config = dict(
    crop_scale_min=1,
    horizontal_flip=False,
    norm_position='post',
    head_dim=32,
    bias='none',
    qk_norm=True,
    parallel_block=False,
    num_experts=4,
    num_labels=18,
    residual_init='zero_last',
    lr=0.00056,
    epochs=28.8,
    final_lr_fraction=0.01,
    warmup_steps=730,
)
Rows from block 7 of a small multi-label image tagger, named by matrix and row number. Rows with one number within an expert belong to one neuron, the router's apart. Each number is 200 + 30 x the weight over its row's rms, rounded and kept within 0 to 999. All counts start at 0.
Before each expert's rows are labels from the 100 images, of 14848, where the router gives the expert most weight on average: "responds to" is what is common among them; "peak on" is the class under the peak. Only what is clearly more common there than usual is listed. The data: seven-segment displays showing three digits. In brackets: how many of the 100, against the usual share in percent.
# router: slot weights (model.blocks.7.mlp.router.weight, 4x256), inputs 86-171
# up: expert up (model.blocks.7.mlp.up, 4x128x256), inputs 86-171
# down: expert down (model.blocks.7.mlp.down, 4x256x128, transposed), outputs 86-171

# expert 3
responds to: dark on pale (100 vs 16.1); glare (65 vs 30.1); the digit 1 (62 vs 27.5); third digit: 1 (32 vs 10.3)
peak on: screen (69 vs 37.7)
router.3,203,200,238,170,165,168,229,190,186,218,141,150,226,212,182,201,228,157,247,231,167,203,199,175,172,212,204,187,187,200,180,234,214,251,232,204,176,268,215,196,200,192,197,208,156,238,242,185,160,158,150,122,106,242,239,224,186,196,177,218,179,181,168,249,203,167,201,258,185,216,218,168,163,147,241,178,209,175,197,199,208,218,231,174,228,172
up.0,184,228,181,179,205,214,175,139,242,214,198,178,198,207,191,246,200,256,153,189,188,220,205,193,205,250,234,133,224,196,156,173,195,173,131,214,195,188,168,174,190,243,191,160,229,193,236,243,220,217,176,218,218,244,225,171,202,227,174,186,207,233,219,169,210,211,225,195,230,234,189,187,241,236,190,185,123,206,141,170,184,181,237,205,184,174
down.0,209,167,230,203,257,208,164,246,194,220,186,185,225,225,252,185,212,243,208,219,177,148,237,200,175,183,256,178,188,217,196,167,213,223,196,187,219,190,227,203,212,216,212,139,200,168,147,224,207,231,219,144,220,153,156,197,218,234,195,214,240,166,215,171,215,146,160,131,212,190,167,177,211,194,165,265,181,213,206,190,225,238,141,194,156,219
up.1,167,167,196,204,219,164,180,255,223,177,201,183,209,161,189,140,209,263,157,199,196,174,239,253,192,196,210,222,234,148,190,174,192,171,216,146,210,210,161,167,164,175,182,124,215,203,184,210,191,194,223,216,205,194,202,223,262,172,224,187,193,177,191,174,190,246,158,200,219,175,182,162,215,163,214,186,214,241,223,199,256,226,202,206,217,214
down.1,204,200,172,188,177,188,249,201,142,165,182,188,174,193,207,145,195,205,258,204,192,217,191,190,186,160,227,231,252,197,253,192,183,217,205,227,170,204,143,239,175,151,147,180,187,175,186,216,148,221,247,190,228,211,241,208,179,197,204,182,162,181,185,238,239,188,171,224,198,246,231,237,177,187,238,207,235,169,204,188,225,206,251,170,235,224
up.2,206,196,184,208,221,142,200,181,206,212,194,224,213,223,199,161,189,169,234,186,154,123,245,183,228,200,208,114,211,203,204,198,215,182,217,191,216,198,190,212,197,177,201,217,255,193,179,153,196,238,150,196,294,209,208,264,210,198,210,202,219,210,218,232,206,247,178,132,219,222,145,170,239,230,197,214,207,243,175,228,157,226,278,205,202,227
down.2,150,191,233,189,219,254,192,177,229,201,212,197,197,180,176,211,232,182,141,203,189,240,291,206,209,223,209,195,207,177,222,194,219,244,172,231,229,164,193,208,235,231,198,223,216,196,192,248,275,204,238,211,224,213,264,175,187,187,227,201,210,204,225,186,214,156,163,152,218,209,246,201,231,169,144,211,180,217,192,186,194,225,196,165,173,205
up.3,147,147,166,168,222,243,201,229,263,214,163,178,220,143,176,180,203,226,227,207,182,263,214,145,227,216,225,218,178,217,196,195,203,181,156,195,227,219,227,267,193,233,191,157,245,200,229,265,200,184,217,200,158,176,169,176,185,191,176,192,226,203,191,209,210,185,202,221,235,234,154,142,218,172,225,203,164,225,154,236,223,203,179,248,173,211
down.3,172,176,194,211,213,174,208,216,159,194,232,183,192,195,175,230,231,178,220,203,176,200,229,193,174,171,184,158,180,217,202,165,221,212,178,228,216,208,209,182,202,221,189,165,178,200,182,202,235,161,165,202,153,194,182,170,199,235,184,229,209,257,216,192,214,167,243,175,202,228,182,236,260,197,172,201,156,164,157,191,258,214,177,185,172,214
up.4,151,234,196,234,235,207,205,208,205,196,235,245,221,173,175,230,209,172,223,201,212,213,269,211,235,152,206,206,289,252,215,178,242,198,197,245,292,209,185,206,150,176,197,215,163,210,230,256,189,170,167,203,216,157,181,136,194,220,191,189,173,258,165,215,191,228,184,183,202,134,200,183,273,147,136,184,196,206,196,207,205,190,198,248,144,206
down.4,244,228,232,155,157,207,256,195,198,231,158,131,161,198,201,199,206,214,179,190,208,152,148,222,183,226,169,187,187,185,211,224,150,207,171,227,193,183,190,204,228,172,222,227,163,204,213,189,259,237,201,183,196,213,246,239,180,230,176,213,184,203,159,221,211,218,210,229,228,225,141,245,159,240,203,158,195,170,224,175,202,205,189,225,219,214
up.5,180,215,204,231,184,206,173,203,203,184,225,210,183,174,200,170,197,178,192,191,170,153,301,230,195,198,198,185,217,197,164,221,209,205,192,220,206,232,190,161,210,220,191,192,187,198,180,144,180,183,232,194,215,182,179,181,235,241,198,180,225,191,153,219,185,192,208,215,228,176,235,193,225,218,231,178,215,187,233,220,235,212,252,218,194,189
down.5,189,208,187,212,245,171,218,189,218,166,155,230,178,221,211,188,150,236,224,206,215,179,158,222,189,220,237,151,173,229,166,202,182,180,231,199,162,217,210,226,188,198,239,206,151,204,225,187,182,212,183,225,138,182,229,257,187,175,192,236,204,196,199,202,204,217,156,190,134,204,220,245,163,235,209,155,164,169,229,178,196,213,173,176,237,188
up.6,177,191,225,274,195,179,124,199,210,187,265,179,199,266,213,171,234,234,207,246,183,180,226,221,222,170,251,154,231,238,181,213,188,229,221,193,194,213,270,243,224,207,169,203,229,201,211,225,180,236,146,202,214,230,208,291,213,211,184,186,249,205,157,228,164,228,159,214,166,232,222,119,217,194,179,239,150,220,245,218,210,203,232,231,219,212
down.6,192,189,239,264,251,238,161,168,185,206,170,219,185,205,165,198,246,150,182,213,199,210,172,221,214,213,183,195,171,212,217,193,182,245,195,187,172,188,200,174,197,239,192,138,177,185,168,218,249,187,197,194,199,138,191,226,206,164,208,219,238,202,184,133,197,220,184,236,214,181,182,211,191,197,213,171,125,166,234,147,212,168,200,245,151,217
up.7,186,202,229,159,192,201,192,238,190,218,213,164,179,120,239,226,264,246,187,224,199,185,211,168,196,184,176,206,233,182,154,169,201,218,182,240,207,182,154,200,154,254,194,204,201,232,190,177,180,210,251,191,232,202,185,205,164,187,208,202,200,223,186,147,156,206,198,177,203,182,160,166,173,214,197,204,149,182,210,210,210,215,228,200,168,211
down.7,196,212,223,193,189,172,215,231,181,176,155,192,252,194,137,199,157,199,171,165,179,171,235,157,203,200,190,219,200,160,257,206,215,198,201,183,176,236,205,246,191,169,116,176,215,201,245,268,169,222,211,233,208,213,234,204,191,188,220,195,155,217,175,228,183,199,193,206,202,215,149,184,218,184,260,192,262,228,211,222,160,228,210,173,229,188
up.8,209,149,182,200,202,214,217,287,201,202,202,157,215,163,210,166,177,209,221,167,213,253,182,105,189,218,166,167,223,236,202,173,157,145,182,168,217,205,175,246,157,184,195,142,240,250,203,219,203,195,247,240,185,175,172,217,203,179,220,217,215,203,137,185,206,209,196,188,188,141,184,146,248,192,206,190,141,232,136,220,252,197,235,214,180,210
down.8,206,210,202,155,218,167,225,236,171,226,169,221,207,211,234,180,218,213,203,241,178,187,202,199,186,195,186,199,179,169,155,195,222,202,169,226,195,176,170,190,208,210,208,194,194,225,188,212,172,179,224,215,210,224,242,204,169,215,251,212,162,202,192,227,200,200,245,197,203,224,173,241,192,204,242,159,239,192,209,215,216,160,215,235,237,203
up.9,174,209,224,213,200,233,205,159,214,235,169,204,149,244,191,221,242,241,146,143,247,228,193,221,221,217,117,245,219,183,259,227,198,202,195,198,141,225,187,194,210,195,207,184,221,184,175,189,236,196,239,197,175,166,208,164,212,233,204,178,187,191,206,206,220,239,194,210,222,179,137,178,203,187,177,202,151,186,231,246,206,218,213,210,211,238
down.9,127,150,135,176,180,213,188,186,184,182,177,215,230,199,225,196,202,218,258,202,256,180,212,180,148,213,246,159,226,182,205,254,185,142,231,242,242,129,234,188,219,242,178,217,197,236,225,192,230,197,189,200,169,186,237,162,169,176,179,207,222,202,260,229,227,152,220,210,167,214,224,178,189,223,190,204,215,197,206,187,188,198,180,254,128,176
up.10,185,182,183,222,217,210,197,266,179,229,171,167,212,173,190,195,240,246,173,159,187,207,182,193,185,216,144,208,252,173,182,231,176,179,139,244,182,168,191,192,182,188,185,224,207,216,207,157,179,233,242,197,183,205,187,168,208,190,225,196,181,184,190,138,179,192,182,224,196,208,197,148,235,204,221,186,274,193,179,261,208,219,175,163,173,212
down.10,168,222,175,176,216,266,226,148,187,195,194,147,217,192,222,221,196,198,189,187,220,175,199,178,210,226,213,188,205,201,214,223,208,178,262,234,176,194,187,166,228,196,123,187,189,223,205,250,188,196,214,146,146,173,241,221,194,183,160,231,215,262,225,239,217,162,203,177,221,177,197,178,151,197,215,212,139,202,214,177,150,201,196,151,186,232
up.11,216,236,213,242,187,233,129,228,190,186,221,173,211,206,230,200,251,216,165,228,236,140,238,172,180,260,222,159,240,239,156,179,197,198,202,180,211,172,195,216,190,226,268,196,201,232,172,176,215,207,213,181,220,188,204,232,218,167,241,173,221,215,191,179,169,183,231,194,237,206,223,176,247,253,171,267,136,256,213,177,206,236,177,198,151,202
down.11,160,208,227,243,214,223,184,208,172,184,210,115,239,230,227,192,259,188,188,164,211,247,207,187,269,196,227,229,200,241,229,206,194,233,207,238,180,206,203,189,194,186,218,138,195,168,183,227,184,188,132,192,192,169,266,178,179,214,208,232,177,200,182,143,190,203,159,204,172,246,229,176,178,176,178,149,198,177,197,169,213,237,189,124,139,228

# expert 0
responds to: the digit 0 (60 vs 27.1); amber glow (50 vs 16.3); third digit: 0 (27 vs 10.2)
peak on: screen (81 vs 37.7)
router.0,219,203,211,206,176,183,158,236,219,233,218,148,229,137,189,168,155,225,212,239,168,153,204,217,163,189,184,205,177,249,158,188,226,197,250,189,230,166,151,234,198,226,239,180,202,218,209,214,212,161,222,190,163,185,213,178,210,232,189,172,216,178,203,168,178,234,163,193,171,151,176,165,244,211,194,175,123,153,157,208,230,208,218,234,182,157
up.0,215,218,235,194,215,225,167,163,213,212,241,251,189,222,156,137,173,140,188,180,173,230,162,201,220,209,232,207,180,274,202,216,207,246,152,229,214,179,178,186,176,165,178,197,229,225,181,209,203,222,177,218,167,178,226,178,239,194,213,170,120,248,183,188,229,183,248,185,197,196,240,242,236,184,208,244,196,204,185,223,154,208,213,149,128,187
down.0,251,196,166,133,201,187,216,143,181,201,179,185,231,168,231,222,164,208,223,234,233,180,198,212,232,208,231,169,263,178,193,171,212,181,209,198,160,173,232,171,160,234,227,235,164,158,200,212,155,214,206,166,191,264,192,244,145,228,169,221,245,155,206,202,188,178,185,160,198,251,184,159,175,218,249,215,183,137,192,192,171,105,206,222,173,171
up.1,237,243,174,178,171,186,183,167,188,190,189,212,188,207,205,155,230,140,183,190,291,148,200,235,201,226,188,193,267,221,202,214,218,191,203,207,174,186,243,139,212,255,193,176,171,188,188,236,206,270,168,232,238,178,228,206,185,220,173,142,137,180,162,177,143,214,187,214,228,193,215,217,153,197,154,219,183,208,176,205,192,180,243,204,173,198
down.1,190,193,216,166,248,210,221,200,192,211,228,235,240,193,168,210,175,209,225,204,191,184,203,248,201,174,262,156,176,209,181,228,186,177,156,264,197,193,163,189,165,211,180,170,195,187,187,169,161,120,202,202,199,198,212,214,204,158,134,244,210,182,159,157,261,159,170,174,207,198,194,262,234,244,218,209,253,151,171,174,184,197,191,204,205,178
up.2,230,192,237,238,190,238,242,168,166,187,188,208,163,182,177,218,250,207,164,235,199,233,203,213,222,148,235,234,179,186,206,168,189,213,225,227,206,161,199,189,215,160,163,236,167,172,219,138,181,175,141,222,202,174,217,161,172,149,188,233,185,183,186,152,175,166,200,190,230,217,224,218,208,161,119,163,195,209,151,163,155,236,242,216,187,234
down.2,190,247,210,238,264,205,189,227,213,191,220,227,200,149,206,224,159,215,207,233,236,203,247,156,171,240,209,182,204,197,203,172,193,183,201,192,215,181,240,153,147,233,202,221,208,191,230,231,140,254,165,198,144,233,160,182,214,175,216,162,204,192,231,233,174,210,207,219,210,183,222,226,250,213,262,196,194,193,174,200,212,209,210,234,219,214
up.3,230,256,148,188,251,165,186,150,169,162,206,170,184,204,196,192,296,218,248,205,171,229,221,215,157,239,255,145,237,230,183,163,201,206,250,205,206,205,215,237,195,159,208,193,176,192,191,183,152,247,152,147,274,210,230,252,218,170,181,192,193,186,205,218,175,199,156,187,146,248,195,200,197,193,228,143,196,192,166,222,176,165,231,194,190,220
down.3,152,152,200,180,178,166,236,191,218,214,197,222,243,239,266,245,156,160,217,170,200,165,219,176,208,187,254,219,228,161,170,198,232,194,226,193,208,208,178,200,244,198,185,198,207,210,230,213,205,198,183,294,213,160,150,114,189,195,204,212,195,178,187,193,165,237,192,190,249,174,203,142,228,264,212,231,214,199,178,198,201,247,220,191,246,228
up.4,156,189,206,142,204,207,165,263,217,205,217,184,162,228,195,189,158,184,221,152,192,178,179,181,222,212,193,195,147,248,142,208,213,195,227,240,198,198,174,208,226,210,211,202,218,187,210,193,155,191,215,220,195,201,217,175,170,203,180,183,228,176,208,260,227,208,164,180,229,209,203,204,226,206,197,229,175,183,169,183,190,222,200,180,209,237
down.4,167,220,230,223,157,177,208,218,185,174,256,267,210,214,198,221,191,308,212,252,199,194,154,229,162,227,216,194,179,156,193,179,199,208,232,262,193,154,155,144,210,235,216,194,214,179,192,162,181,137,186,225,194,185,179,205,233,198,251,207,215,214,204,238,160,164,201,226,196,162,253,185,235,191,192,167,206,203,179,199,259,196,214,228,211,179
up.5,204,226,220,209,176,212,163,177,187,164,231,228,163,197,208,200,238,188,172,177,235,155,245,161,287,200,217,188,151,233,202,223,194,212,175,238,164,230,195,142,245,205,148,258,197,162,194,210,235,195,200,226,245,219,229,266,241,212,204,200,220,191,207,172,141,209,251,206,207,175,200,193,172,227,168,203,213,209,205,196,199,193,183,260,223,225
down.5,254,193,160,170,214,240,201,201,199,233,220,224,212,252,210,196,198,204,181,191,169,216,214,231,207,159,168,151,209,191,214,165,186,238,200,218,227,149,278,205,195,201,207,198,200,241,184,182,199,199,152,203,209,194,276,142,179,153,256,202,172,214,173,179,238,209,210,204,174,214,230,178,149,226,158,198,194,228,171,145,234,253,173,225,156,151
up.6,178,181,183,212,177,176,175,181,216,196,184,220,185,226,186,122,256,201,169,163,161,183,220,120,239,212,167,177,207,200,178,168,199,179,189,150,179,238,175,241,179,214,237,152,210,167,192,143,215,197,200,186,170,219,250,196,213,207,198,197,181,220,133,195,179,216,217,213,157,166,200,199,189,230,290,201,235,218,236,189,156,189,256,157,177,243
down.6,185,212,192,192,187,213,254,216,257,198,200,204,207,179,151,239,182,173,215,188,182,250,187,199,214,184,230,218,204,187,255,189,200,220,201,191,213,142,223,232,243,177,157,227,133,235,211,221,174,187,251,183,196,175,182,212,161,249,238,193,248,167,202,143,216,177,171,216,216,243,178,187,208,233,207,198,156,207,244,166,174,191,143,206,202,156
up.7,187,228,216,188,219,189,242,182,220,192,216,149,214,188,192,271,230,174,204,222,222,267,186,201,220,221,245,189,160,211,141,213,219,222,187,236,195,204,135,221,185,187,232,228,150,187,183,153,199,185,143,200,181,251,181,164,202,165,208,208,250,221,211,202,186,151,201,187,210,218,214,218,218,208,180,182,202,156,177,207,201,135,198,205,193,203
down.7,256,224,215,225,230,181,198,163,183,209,172,250,177,212,185,187,198,201,211,208,272,205,201,193,201,166,155,205,229,140,248,192,179,234,189,201,216,170,233,192,227,221,164,218,249,157,162,173,197,191,233,186,228,208,147,204,173,210,219,228,147,157,169,196,207,195,217,203,211,205,257,204,202,193,194,238,218,241,185,160,174,246,258,187,215,168
up.8,231,234,194,188,166,192,162,185,236,176,198,164,203,226,210,181,197,192,183,197,241,212,207,202,223,239,179,237,181,199,233,222,208,208,201,176,196,182,235,207,275,241,164,194,207,203,176,233,213,213,183,195,159,229,193,252,225,199,208,235,192,197,198,199,219,189,235,177,245,176,142,226,136,166,189,188,237,190,183,193,216,143,230,238,213,213
down.8,285,201,211,174,216,252,216,212,179,247,181,210,201,168,201,228,163,232,179,204,191,214,199,213,235,108,214,150,226,187,144,204,168,179,203,246,184,197,205,182,155,162,142,194,189,154,218,172,182,204,230,212,191,205,219,206,199,163,169,236,164,166,248,184,136,204,211,270,143,226,253,187,162,143,201,185,183,242,155,141,222,237,191,169,152,169
up.9,203,186,241,188,229,228,187,230,235,215,239,231,195,208,177,149,208,149,163,189,233,177,189,253,203,194,221,248,226,252,165,224,223,239,218,198,225,203,181,214,136,213,206,182,188,205,220,209,161,182,234,222,213,217,258,176,211,220,156,161,166,201,141,232,186,146,234,217,227,133,199,161,233,174,170,204,199,202,225,203,196,251,198,260,180,237
down.9,177,196,164,197,197,165,175,187,200,167,185,203,186,249,178,212,217,221,271,220,218,142,215,191,199,184,236,197,110,210,212,191,150,185,161,250,209,197,237,158,247,233,168,200,207,222,187,213,210,185,180,178,215,177,188,199,142,223,173,167,270,231,233,169,224,202,204,189,190,206,237,190,164,218,244,181,201,163,222,137,180,166,222,187,207,206
up.10,192,192,189,152,220,171,218,201,212,227,156,165,176,221,159,226,198,228,181,168,203,256,164,207,259,245,217,195,211,205,196,218,205,175,221,240,179,271,173,187,217,219,245,219,219,236,216,224,168,213,171,219,184,160,244,181,243,229,224,196,172,206,189,260,210,262,168,239,173,180,193,196,220,236,236,185,207,210,157,166,218,199,174,230,226,211
down.10,255,173,182,233,190,200,215,262,212,212,235,235,201,232,227,231,182,175,192,215,190,213,223,203,170,220,194,193,174,230,158,203,210,212,233,203,194,193,204,237,201,161,217,146,144,180,159,208,191,201,205,215,175,225,145,178,224,202,182,156,212,176,186,182,209,128,209,193,174,170,218,217,227,123,189,242,180,209,228,222,195,223,183,208,149,223
up.11,196,256,221,233,184,209,255,156,203,198,217,154,179,156,184,244,242,179,172,234,249,145,160,227,233,197,247,187,186,208,199,242,168,202,213,231,178,204,187,222,251,203,224,209,135,118,198,179,233,187,182,208,167,249,205,229,227,189,183,248,244,165,177,201,227,186,208,202,181,212,190,160,153,236,209,193,176,189,215,221,238,130,178,199,222,171
down.11,225,198,199,193,194,227,161,182,199,242,214,231,208,240,207,189,170,168,199,201,199,241,209,211,220,121,160,190,210,217,247,174,145,187,189,194,179,113,198,165,195,165,159,211,192,206,199,196,196,181,179,170,197,214,134,197,159,163,256,264,179,209,198,148,214,251,215,206,204,249,174,196,188,226,218,222,198,224,185,183,173,211,214,219,194,150

# expert 2
responds to: third digit: 2 (27 vs 10.2)
peak on: screen (75 vs 37.7)
router.2,201,172,164,183,191,199,143,164,209,181,206,192,194,211,226,202,215,222,204,174,200,162,239,228,211,195,176,214,207,157,159,205,187,184,188,167,185,254,165,208,204,204,184,194,231,194,228,161,197,128,146,188,169,178,251,216,217,114,163,208,182,241,145,234,139,161,207,199,188,169,240,201,237,215,161,207,185,269,226,214,183,211,225,184,233,191
up.0,213,219,192,159,169,226,241,182,220,199,210,168,176,223,212,227,252,245,173,169,178,193,226,165,185,242,222,193,195,262,175,207,190,234,177,212,195,174,199,219,215,211,202,154,228,151,199,229,226,227,172,146,191,192,220,209,152,209,189,222,202,186,254,165,193,231,163,170,168,196,176,190,172,212,219,203,186,209,154,220,236,191,165,193,216,190
down.0,194,193,228,210,135,252,209,245,161,188,227,203,131,177,195,189,194,217,182,190,225,175,185,260,223,207,176,219,235,164,280,198,189,196,187,158,209,211,201,207,263,148,268,235,208,223,212,214,221,144,178,191,183,220,194,203,226,208,191,227,188,261,218,247,173,176,180,189,248,214,221,217,156,148,217,247,158,204,147,214,234,171,240,194,213,183
up.1,185,268,215,229,197,180,174,190,169,187,177,177,235,193,214,209,231,231,253,296,153,234,221,154,243,202,208,255,227,167,250,248,271,192,237,230,175,186,204,223,228,196,172,205,156,231,153,209,159,172,168,179,163,193,246,236,173,215,197,195,166,207,151,205,208,210,187,194,188,180,143,220,172,171,182,198,209,200,169,179,266,223,217,210,199,143
down.1,164,177,215,167,247,237,248,177,230,184,191,233,219,199,166,161,196,175,196,199,182,199,220,169,198,165,158,184,191,235,198,188,199,205,147,226,209,191,216,157,201,193,172,224,200,232,224,206,184,225,169,199,252,190,161,212,138,247,159,162,168,178,264,122,230,197,201,207,285,217,213,239,212,227,230,203,191,170,192,188,183,136,180,189,176,224
up.2,193,182,174,151,209,166,165,198,206,180,206,211,206,208,166,154,191,209,179,162,156,219,155,168,217,166,177,168,246,197,141,216,229,238,265,192,172,186,136,250,193,205,199,181,195,196,237,171,182,214,219,221,230,234,253,201,252,191,209,202,215,174,184,243,209,174,194,243,204,203,187,193,171,175,210,136,218,184,183,281,255,220,206,210,201,228
down.2,197,199,248,190,228,220,188,276,194,206,213,202,218,198,177,196,191,179,181,247,214,163,191,200,184,222,249,208,178,205,265,212,166,164,219,219,148,186,199,189,203,171,210,204,180,193,145,186,250,216,160,82,204,226,177,236,212,198,198,237,204,200,198,194,217,138,227,191,230,162,192,149,200,204,187,291,186,183,207,180,173,228,198,194,207,222
up.3,232,185,233,193,196,160,236,183,226,213,192,228,215,244,253,144,203,194,184,174,137,178,211,226,214,236,240,202,246,208,196,181,162,225,216,203,252,179,244,184,202,144,215,233,236,163,246,197,200,222,245,159,260,237,236,247,187,201,220,172,165,172,207,178,167,268,164,193,232,235,156,162,158,169,211,221,215,223,202,244,199,244,144,183,217,218
down.3,206,155,220,203,146,199,211,206,180,168,188,189,191,172,212,213,217,164,171,241,213,191,208,173,198,250,208,191,196,183,178,236,189,182,146,256,205,186,230,187,253,221,274,242,162,168,128,182,261,193,153,217,231,210,250,207,210,183,182,133,236,223,174,201,180,154,283,213,169,158,153,202,223,217,153,221,229,237,217,178,178,200,177,232,180,192
up.4,178,167,197,191,223,140,226,257,226,200,197,170,195,225,181,207,221,238,193,259,216,183,182,165,227,209,185,182,187,188,187,212,163,155,186,215,177,207,184,202,178,233,177,189,189,233,191,225,178,194,223,189,134,188,202,187,214,235,171,199,175,150,117,238,178,218,152,166,218,206,152,142,250,232,144,225,189,224,196,211,241,242,155,233,190,212
down.4,217,188,209,186,218,168,219,159,223,204,194,133,190,176,183,200,208,230,195,210,163,246,206,195,144,179,157,252,133,206,228,180,158,200,236,230,224,206,191,201,160,168,252,189,194,206,243,193,166,213,219,210,245,196,147,182,163,200,194,205,208,197,243,145,185,220,187,174,196,187,202,207,198,224,235,126,204,227,164,161,204,214,269,213,200,268
up.5,202,263,204,250,134,234,203,226,191,180,204,246,146,182,223,159,209,180,223,254,205,164,226,199,251,108,184,140,189,191,229,194,215,267,158,155,189,206,247,227,200,238,189,201,191,213,188,203,191,225,222,229,212,181,188,261,214,213,192,156,223,193,149,208,176,172,202,189,201,182,237,245,207,235,170,240,182,177,219,204,236,173,196,255,169,157
down.5,199,135,237,184,247,191,243,251,225,220,199,202,221,190,211,160,226,184,172,193,166,248,195,200,164,181,241,221,198,208,176,173,228,171,194,183,218,212,159,207,174,137,151,265,275,237,250,219,218,191,185,172,221,227,243,220,194,189,202,189,177,195,221,230,202,178,238,219,183,205,194,199,196,190,226,179,228,205,204,185,179,219,200,133,182,229
up.6,196,166,259,182,178,184,209,228,240,193,166,201,159,247,221,193,226,241,187,241,252,198,182,152,226,259,193,158,160,197,207,221,183,199,187,214,227,177,201,228,205,156,187,209,181,197,200,217,214,209,280,196,162,221,204,187,192,211,205,225,174,152,174,235,192,214,161,135,217,173,203,209,233,220,207,233,213,187,191,206,210,230,160,178,220,223
down.6,204,207,190,207,265,201,253,184,195,220,115,148,221,205,209,170,231,221,236,162,227,219,193,234,211,178,246,250,204,239,188,224,162,240,229,193,244,238,192,242,189,174,202,218,228,199,158,204,188,148,185,190,194,190,156,239,205,206,216,187,196,199,235,214,210,177,183,194,196,192,195,173,209,199,243,175,231,200,211,185,209,224,245,155,255,285
up.7,230,227,216,197,196,166,200,192,149,222,166,208,192,195,235,178,165,243,231,231,260,228,214,199,202,205,220,220,246,205,235,244,169,208,185,193,186,188,211,207,220,209,219,225,170,212,139,157,212,221,200,180,248,169,184,268,208,170,196,227,260,166,212,204,207,184,174,177,165,167,237,194,162,176,225,179,211,180,264,190,202,145,229,182,205,241
down.7,230,170,149,140,206,189,247,220,200,193,216,227,198,213,203,174,170,194,228,159,175,234,226,168,182,152,190,171,214,201,202,135,198,175,182,166,216,147,141,230,168,277,196,188,197,200,219,218,221,164,221,183,162,172,192,201,165,202,237,143,205,168,182,217,238,195,201,213,225,168,215,212,148,160,216,229,231,198,221,240,260,230,203,162,236,163
up.8,207,180,201,165,252,225,241,203,202,183,205,197,190,169,212,171,164,184,192,210,166,194,188,257,205,215,206,206,233,253,172,201,190,227,225,189,244,215,230,213,216,235,179,198,211,207,165,178,147,217,208,216,213,172,191,185,177,212,214,188,183,165,205,209,234,200,191,182,190,202,169,179,170,139,239,198,235,180,219,185,200,228,165,184,185,241
down.8,202,206,192,210,195,212,176,245,146,209,149,191,203,139,210,249,234,156,193,170,199,226,244,212,172,251,208,162,197,237,212,207,209,186,148,245,202,189,203,223,196,214,216,156,167,247,213,263,210,207,178,144,193,183,169,195,206,221,204,129,218,162,216,219,185,201,228,172,196,144,189,235,196,211,168,244,226,191,228,141,209,224,179,192,185,216
up.9,223,252,158,197,178,159,173,192,184,180,142,188,206,171,230,182,210,220,228,233,170,180,295,209,169,220,213,194,215,212,176,201,232,198,245,202,208,215,231,135,231,264,179,191,188,227,220,196,152,184,151,171,231,220,186,232,198,167,164,138,169,201,201,209,206,167,172,216,218,208,221,141,110,208,110,244,191,204,160,177,229,190,266,196,189,198
down.9,138,158,191,208,224,204,210,145,204,221,231,209,197,137,252,162,186,150,160,186,186,206,137,161,178,143,178,188,185,178,219,222,171,208,137,215,167,198,200,192,244,154,172,211,208,184,217,191,212,196,209,201,168,198,218,158,164,233,182,145,200,195,215,198,216,198,235,138,254,159,228,169,239,182,189,174,199,241,234,188,208,192,205,221,137,214
up.10,240,191,170,259,231,255,159,203,208,173,207,171,195,184,186,146,258,220,198,213,207,209,186,189,253,289,187,196,217,200,186,248,180,198,231,203,191,209,192,215,261,215,198,238,201,197,230,212,191,155,212,228,208,155,246,239,234,241,179,142,230,148,153,223,140,182,195,173,177,155,209,204,192,235,168,236,204,232,200,203,175,246,258,216,167,237
down.10,170,175,205,175,213,171,191,167,231,216,190,207,158,187,153,205,216,222,163,226,202,281,163,209,177,196,157,239,205,227,291,204,188,187,227,155,170,146,218,194,184,188,222,172,143,248,152,159,238,223,240,196,185,233,155,154,119,257,218,227,220,247,182,195,201,267,197,177,226,179,180,178,204,211,201,200,211,217,186,199,198,214,189,186,188,209
up.11,214,214,207,215,231,207,246,247,219,191,170,246,215,241,176,160,173,230,191,176,229,219,81,148,231,207,232,201,185,180,211,170,201,136,202,205,165,209,162,266,216,186,142,206,202,239,238,254,157,193,248,261,203,189,196,190,200,198,180,175,179,233,179,222,202,222,207,204,168,214,200,228,234,161,228,193,220,179,186,181,185,221,205,169,221,221
down.11,209,209,185,159,237,191,199,146,193,221,206,159,268,187,145,237,195,203,231,232,194,237,229,199,153,237,167,183,232,232,209,226,189,220,170,216,198,148,179,180,182,203,227,202,221,189,173,172,190,158,176,227,174,224,208,207,183,165,172,216,173,196,221,160,212,187,183,215,203,215,237,192,176,230,218,163,213,223,207,183,185,153,225,191,234,227